{"train_examples": 39062, "win_length": 512, "stem": "single", "widths": [96, 112, 144], "learning_rate": 0.0049, "beta1": 0.9, "max_steps": 13300}
Rows from block 9 of a small sound classifier, named by matrix and row number. Rows with one number belong to one channel. Each number is 128 + 24 x the weight over its row's rms, rounded and kept within 0 to 255. All counts start at 0.
After each channel's rows are labels from the 100 clips, of 14848, where the channel reaches its highest value: "top examples" is what is common among them. Only what is clearly more common there than usual is listed. The data: strings of digits, spoken by a formant synthesiser in many voices. In brackets: how many of the 100, against the usual share in percent.
# convs0: first width-9 conv (model.blocks.9.convs.0.weight, 144x144x9, each kernel summed), inputs 0-143
# convs1: second width-9 conv (model.blocks.9.convs.1.weight, 144x144x9, transposed, each kernel summed), outputs 0-143

convs0.44 [116 139 123 149 132 135 132 122 159 144 150 155 150 107 133 163 133 123  89 131 157  77 165 146 126 129 109 123 162 146  37 146 129 104 136 142 129 116 117 120 102 140 142 130 107 152 117 118 150 104 127  78 137 150 113  69 100 150 115 114 142 103  87 120 111 113 136 137 139 108  89  90 142  90 132 124 126 111 137 147 130 130 115 179 124 141 142  78 137 124 135 137 129 141 151 145  95 115  67 102 146 153 137 138 109  84 155 113 118 120 140 160 148 131 135 141  64 103 108  82 117 139 134 137 116 112  55 130 123 114 116 138 144 176 131 123 139 148 131 159 152 131 150 108]
convs1.44 [139 114 105  86 127 109 132 144  99 179 140 131 121 119  52 145 130 117 161 126 148  81 138 148 110 117 133 101 120 141 128  86 160 182 122 104 134 127 120 110 133 105 102 140  93 109 110  89 135 120 141 135 129 138 151 152 119 109  86  93 142 135  98 122  97 144 106 118 137 128 125 134 127 100 118 163  89 103 132 138 106 145 140 136 125 125 157 126 142 163 134 120 137 130 136 140 118 121  67 129 159 113 116 147  72  71 126 124 151 179 151 143  99 120 145  98 122 173 116 128 108 137 111  71 143 112 146 138  84  63 123  84 147 129 128 111 146 134 134 135  96 110 102 117]
top examples: "seven" (94 vs 26); first digit: seven (93 vs 10); voice: high voice (51 vs 25)

convs0.4 [ 99 122 150 111 122 155 123 135 130 132 126  96 132 113 144 104 127 124 118 177 136 150 139 161 156 110  98 107 113 110 137 139 122  74 122  90 105 147 114 128 104 137 109 104 153 127  92 136 116  96 142 158 144 122 134 119 145 114 129  91 133  89 141 140 137 128 144   0 164 118 111 104 126 126 130 145 134 126 127 143 116 145  92 121 117 128  97 154  89 126 157 121  96 110 128  87 102 138  95 127 138 153 119 135  54 141 112 103 138 134  86  96 131 152 136 110 128 117 103 156 111 134 133 113 164 102 103 117 138 132 104 143 127 108 122 130 172 113  90 161 124 116 143 144]
convs1.4 [112 122 112 136 114 100 110 114 116 125 124 113 111  93 111 145 110 153 108 132 124 126 120  99 169 120  98 139 136 115 103 120 145  90 122 162 124 119 132 122 147 140 119 126 128 136 154 121 107  69 113 156 116 109 105 151 105 132 139 131 121 116 124  80 125 130 106  39  26  46 100 112 109  47 104 123 102 120  85 114  57 118 111 137 143 109 119 120 114 120 115 109 136 115 147 114 126 121 133 126 118  96 159 128 143 127 111 123 122 121 137 124  88 130 113 105 135 144 129 104 145 121 131 137 131 127 157 121 140 119  85  86 134 133 114 110 128 145 147 110 118 133 109 132]
top examples: voice: child-like voice (100 vs 24.8); number of digits: 1 (55 vs 19.5); number of digits: 2 (43 vs 20.3); first digit: two (42 vs 10.3)

convs0.55 [129 150 151 119 122 112 113  81 141 121 113  84 119 154 120 161 107 148 113 153 126 130 140 139  87 127  98 127 121  93 140 131  96 106 127 154 119 155 140 130 162 131 122 137 108 114 123 149 121 145 103 118 109 146  92 121 145 128 117 106 122 135 127 144 141 107 162 143 147  83 142 156 126 121 147 140 123 134 162 126 133 125 124 174  96 140  94 124 119 174 155 137 123 134   0 161 112 135  99  94 126 131 121 115  93 128 111 132  78 115 125 117 119 128 154 119 126  94 121 126  96 127 102 121  86 104 145 117 112 138  71 122 119 137 122 125 155 117 130 145 114  57  91 113]
convs1.55 [137 100 119 134 111 113 129 122 112 121 120 112 123 117 128 121 111 125 159  98 131  98 129 131 113 159 134 111 116 131 130 150  95 176 112  85 148 120 135 171 122 145 121  96 134 112 143 130 139 124 124 141 130 105 113 135 105 146 138 105 107 127 118 131 111 144 134  90  87 150 126 138 126 141 142 145  77  99 162 110 115 152 113  93 112  98 114 113 140 153  63 114  87 114  29 119 129 183 112 137 136 122 113 141 100  94 131 127 124 113 107 149 121 124  83 146  65  96 126 184 141 117 128 118 119 129 113 148  72 108 120 124 115 117 134  76  68 149 115 114 124  86 128 117]
top examples: "seven" (62 vs 26); voice: child-like voice (60 vs 24.8); "three" (54 vs 26); number of digits: 5 (44 vs 19.8)

convs0.15 [127 133 144 152 158 152 133 137 146 101 154 113 142 130 157 155 165 125 119 148 140 129 149 157 101 144 157 169 119 118 127 141 129 129 118 132 100  91 123 156 104 149 141 128 133 117 134 147 134 118 124 137  95 125 132 114 178 120 153 158 164 132 117 138 146 140 131 136 125 123 132 106 150 130  60 145 107 134 166 136 149 131 123 150  62 122 100 123 125 133 138 153 134  50  78 157 131 146 143 139 140 138 137 136  99  91 145 150 141 130 126 148 127 133 146 145 133 135 120 126 117 122  92 100 153 140 111 133 119 144 150 125 183   0 111 137 130 154 127 150 150 141 118 112]
convs1.15 [120 146 134 109 134 159 128 117 132  47 131 121 142 109 117 111 127 150 125 128 136 141 103 107 136 122 133 138 139 137 135  76  83 111 143 145 125 154 138 126 139 141 113 132 147 121 116 135 134 127 130 116  87 129 118 128 163 129 134 117 111 112 131 103 136 123 117 132 126 108 111  89 112 120 146 110 102 125 133 125 126 135 108 124 165 135 120 150 141 128 143 112 128  41 107 138 125 122 131 132 123 146 126 124 119 103 127 124  73 126 137 133 147 122 139 125 120 139 105  96 130 102 136 142 133 128 117 126 141 138 137  97 127  37 101 139 121 126 125 129 129 137 144   0]
top examples: "seven" (100 vs 26); last digit: seven (100 vs 10); voice: high voice (54 vs 25); first digit: seven (52 vs 10)

convs0.67 [160 133 129 141 128 141 130 117 114 138 138 115 135 127 139 101 146 126 102 123 143 140 131 129 111 127 126 125 137 127 127  60  67 137 129 112 139 106 136  91 121 117 130 118 129 119 131 134  77 139 139 111  27 127 142 129 141  76 140  72 124 142 134 124 146 156 106 126 127 145 137 102 102 155  10 122 114 114 107 127 127 151 131 140  83 119 160 142 122 140 122 141 124 139  70 140 144  86 109 148 138 125 108 105 119 130 143  60  78 130 121 145 105 139  91 122 147 144 129 129 156 134 106 129 139 137 146 112 113 133 120 135 159 130 139 123 132 136 169 120 140 123 114 130]
convs1.67 [154 131 127 136 132 151 147 141 136 142 133 118 173 142 106  59 176 144 106 138 128 123 131 118 153 132 144 138 149 132 133 115 139 142 129 130 105  48  35  86 116 142 125 127 147 149 129 136  54 190 125 133 109 110 114 159 137 111 122  97 150 105 143 103 147  45 187 130 132 122 119  84 141 154 136 128 136 125  96 126 126 129 137 130 116 131 115 127 139 152 134 119 142 127  93 148 146 156 152 119 125 150 121 141 127  98 124  79 112 114 152 127 142 128 125 149 120 146 128 115 120 110 139 133 113 130  80 126 116 140 167 136 116 120 110 118 126 132 150 128 111 139 151  81]
top examples: number of digits: 2 (88 vs 20.3); last digit: four (30 vs 9.6)

convs0.29 [100 134 129 124 151 140 105 134 159 125 106 172 125  99 143 159 122 134  86 135 141 159 159 132 129 133 116 104 144 140 125 109 105 105 130 152 120 131  89 102 118 148 143 159 149 157 136 138 148 120 136 108  68 163 143  57 123 135 138 110 160 113 118 126 128 119 141 132 140 155 125 182 121 100  98  98 106 112 139 115 118 129 127 127 148 146 114 165 123 106 139 121 125 184 150 116 105 131  90 123 124 145 132 144 109 168 110 105 132  78 142 168 140 146  82  95  42 109 143  95 153 140 144 134 159 120  80 130 146 142  94 140  78 140 127 157 153 128 153 117 112 157 121 152]
convs1.29 [125 126 122 139 138 113 144 135 134 125 136 170 128 136 120 146 108 129 105 117 127 136 175 147 121 115 129 117 128 134 127 100 117 140 154  82 152 137  97 113 122 138 117 109 130 123 146 146 116 107 115 131  32 147 144 149 134 111 131 149 120 152 135 139 136 140 133 114 137 126 150 151 118 136  82 158 102 106 115 146 109 146 111 120 108 112 128 150  99 164 122 154 121 124 151 124 129 121   0 106 133 135 110 143  88 148  93 122 112 128 119 140  99 142  76 122  95 154 115 150  71 134 153 119 158 141 151 145  98 143 140 150  76 128 144 122 125 132 125 139 128  53 127 151]
top examples: voice: child-like voice (72 vs 24.8); number of digits: 2 (60 vs 20.3); first digit: five (36 vs 9.9); first digit: one (31 vs 10.4)

convs0.57 [114 100 124  98 148 109 106 127 124 111  78 118 102 153 128 117 114 128 128 142 122 116 160 132  80 127 142  96 118 143 137 116  90 105  57 138  96  81 122 118 111 131 115 119 148 134 147 148 139 133 120 127 102 119 109  92  89 127 138 139 138 133 106 136  81 115 127 134 135 186 129 124 141 149  42 129 146 133 130 123 160  31 119  91 140 128 107 103 143 130 130  99 139  35 118  92 139 135 120 117  84 159 145 122 110  93 120 132 156 155 123 150 145 123 136 131 119 119 125 121 130 140 139 126 122 123 123 127 131 118 118 126 155 109 124 128 126 103 108  92  88 142 138 136]
convs1.57 [137 130 153 145 146 133 135 178 149 146 208 140 151 113 123 108  97 138 131 124  97 120 134 136 135 102 130 127 129 103 144 138 144 139 101 113 133 115 113  90 139  99 123 141 102 115 119 120 111  89 112 148 121  96 113 157 255 103 160 130 134 116 156 101 136 136 125 125 131  85 109 122 105  97 118 131 132 115 125 133 123 131 116 185 139 122 132 148 103 141 124 115 111 122 128 156 128 104 129 102 201 125 147 114 112 142 109 126  97 137 142 105 131 122 137 130 129 146 121 123 107 142 111 144 126 139 118 113 102 137 116 148 116 160 126 120 128 102 120 195 146 101 104 108]
top examples: "seven" (100 vs 26); last digit: seven (100 vs 10)

convs0.85 [118 142 108 148 126 124 119 162 146 141 128 143 155 119 155 127 161 130 139 115 130  83 162 162 132 130 132 136 126 114 127 135 124 150 117 110 111 139 119 125 123 119 140 111 159 116 106  91 101 120 114 112 118 148 126 115  98 125 137 103  95 143  97 153 129 140 121 106 137 147 147 113 151 164 128 135 103  55 122 138 123 135 129 111 124 123 140 114 121 131 114  91  58 111 114  90 136 101 137 172 131 135  18 108 147 145 130 131 138 114 135 105 132  90 140 127 111 111 158 136 162 123 173  67 139 142 106 126  97 127 131 121 149 138 137  37 116 133  99 123 135 153  81 135]
convs1.85 [131 131 134  93 122 131 122  80 105 119 125 129 140 145 109 134 135 135 126 132 100  44 141 101 155 111 124 117 145 136  90 137 117 116 130 148 121 147 138 124 143 106  71 148 111 111 140 121 122 131 156 141 110  82 141 139 143 140  84 137 138 151 127 170 132 123 139 124 136 123 133 138 135 129 114 163 145  93 112 112 138 113 124 133 143 133  68  59 129 145 133  91  51 124 111 129 132 121 120  85 120 116 138 126 144  95 134 127 107 141 146 130  90 135 137 117 125  74  97 138 151 130 110 125 158 130 135 123 105 109 153 138  96 124 135  25 142  88 104 150 135  83 130 137]
top examples: number of digits: 2 (45 vs 20.3); last digit: six (25 vs 10)

convs0.107 [150 143 131 131 131 136 124 132 124 135 147  94 123 123 149 110 118 133 140 142 146 139  91 139 157 149 119 140 131 109 111 100  87 137 121 130 161 141  68  19 136 132 138 145 119 144 114 145  75 106 138 124 140 123 161 113 134 117 134  56 150 131 152 134 161 149 126 134 131  99 121 138  64 113 128 122 121 115 117 120 141 132 112 157 140 134 138 117 138 145 119 160 114 145 131 126 117  65 123 126 139 136 106 138 112 119 113  55  47  93 142 138 132 118 117 106 133 145  85 136 144 102 108 131  95 120  74 133  94 126 143 126 152 140 169 122 122 136 127 145 139 121 142 116]
convs1.107 [111  95 134 115 121 108 136 123 123 118 117 143 104 130 105 111 170 140  70 140 126 126 158 124 161 128 133 105 178 127 139  96 110 148 109 124 102  71  79  87 106 124 118 129 132 144 130 111  72 223 136 133 133 128 139 168  98  79 117 133 165 130 137 129 103  57 173 129 117 120 148 126 166 140 133 106 110 125  81 116  91 127 151  89 118 123 129 121 171 123 142 132 136 127 121 129 140 140 125 139 132 112  92 134 111 115 127  53 168 122 123 138 116 121 153 146  89 137 149 141 135 148 115 126 122 129 117 101 152 117 108 124 133 112 106 135 131 130 104  92 109 126 125 107]
top examples: number of digits: 2 (68 vs 20.3); "six" (55 vs 26); first digit: six (35 vs 9.6)

convs0.124 [112 128 139 163 133 128 142 120 114 142 125 146 146 131 157 155 137 134 117 138 136 133 114 126 143 121 142 124 138 139 147 110 148 148 120 135 139 139 127 136 130   0 184 130 140 167 126 129 134 127 148 121 129 120 114 105 150 144  37 143 129 139 161 108 149 135 167 134 124 116 112 147 128 114 167 104 130 146 125 137 142  43 143 164 139 131 161 170 135  91 136 124 124 150 135 137 139 151 132 148 166 120 144 134 101 121 146 137 125 106 119 130 139 150  76 108 141 157 120 163 141 133 149 128 139 144 136 141 165 143 142 124 138 125 107 138 128 142 155 130 116 146 120 113]
convs1.124 [154 115 127 123 116 122 102 116 143 122 105 131 135 147 143 129 126 134 122 127 138 101 130 120 119 125 130 134 125  76 105 173 101 130 165 118  93 154 135 148 116   0  93 125 134 113 155 150 112 145 130 115 142 151  68 141 124 121  54 141 111 159 118 136 128 132 119 130 121 144 130 135 112 118 120 149 123 119 132 129 115  80 148  98 126 121 111 126 127 134 127 139 113 127 132 136 133 110 128 108 153 115  99 140 136  18 118 120 137 115 111 138 134 117 132  94 100 121 151 141 146 136 126 104 132 102 120 143  62 134 134 118 148 135 129 152 117 136 106 124 120 123 149 133]
top examples: "seven" (58 vs 26); voice: low voice (52 vs 25.1); first digit: seven (49 vs 10)

convs0.89 [123 114 103 140 156 148 147 143 128 134 134 103 109 125 131 140 148 117 101 143 137 111 152 164 123 107  97 124  87 125 149 156  88 138 118 136 147 112  45  55 107 139 155 112 174  85 105 156 118 118 140 130 156 138 112 125 110 104 159 139 128 128 151 121 136  96 127 141 114 105  85 140 126 107 140 139 109  97 126 149 131 155 118  97 129 142 106 182 112 129 131 156 111 124 137 151 121 162 108 116 149 129  80 129 125 153 133 130  99 132 114 132 145 145 157  70 104 123 154  73 117 161  94 110 146 140 100 115  83 135  91 120 161 118 112 107 110 145  94  94 110 110  78 107]
convs1.89 [131 127 114 125 113 119 101  87 122 130 132 154 155 152 117 114 126 131 106 123 114  96 123 105 135 150 154 135 132 102 110 103 139 146 157 155 127 166 167  90 139 100  69 125  92 110 128 119 140 131  99 148  94  98 103 159 126  83  80 141  76 151 126 109 130 113 142 116 132 155 122 139 114 158 112 118 155  82 126 104 165 108 166 132  97 108  84 117 164 137 116  88  54 118 152 111 140 124  92  85  98 114 132 153 136 113  97 116 144 101 144 113 122 103 111 140 152  76  90 133 115 116 130 136 107 146 129 147 135 108 130 158 109 128 153  87 105 105  77 140 125  96 122 132]
top examples: number of digits: 2 (100 vs 20.3); last digit: one (31 vs 9.8)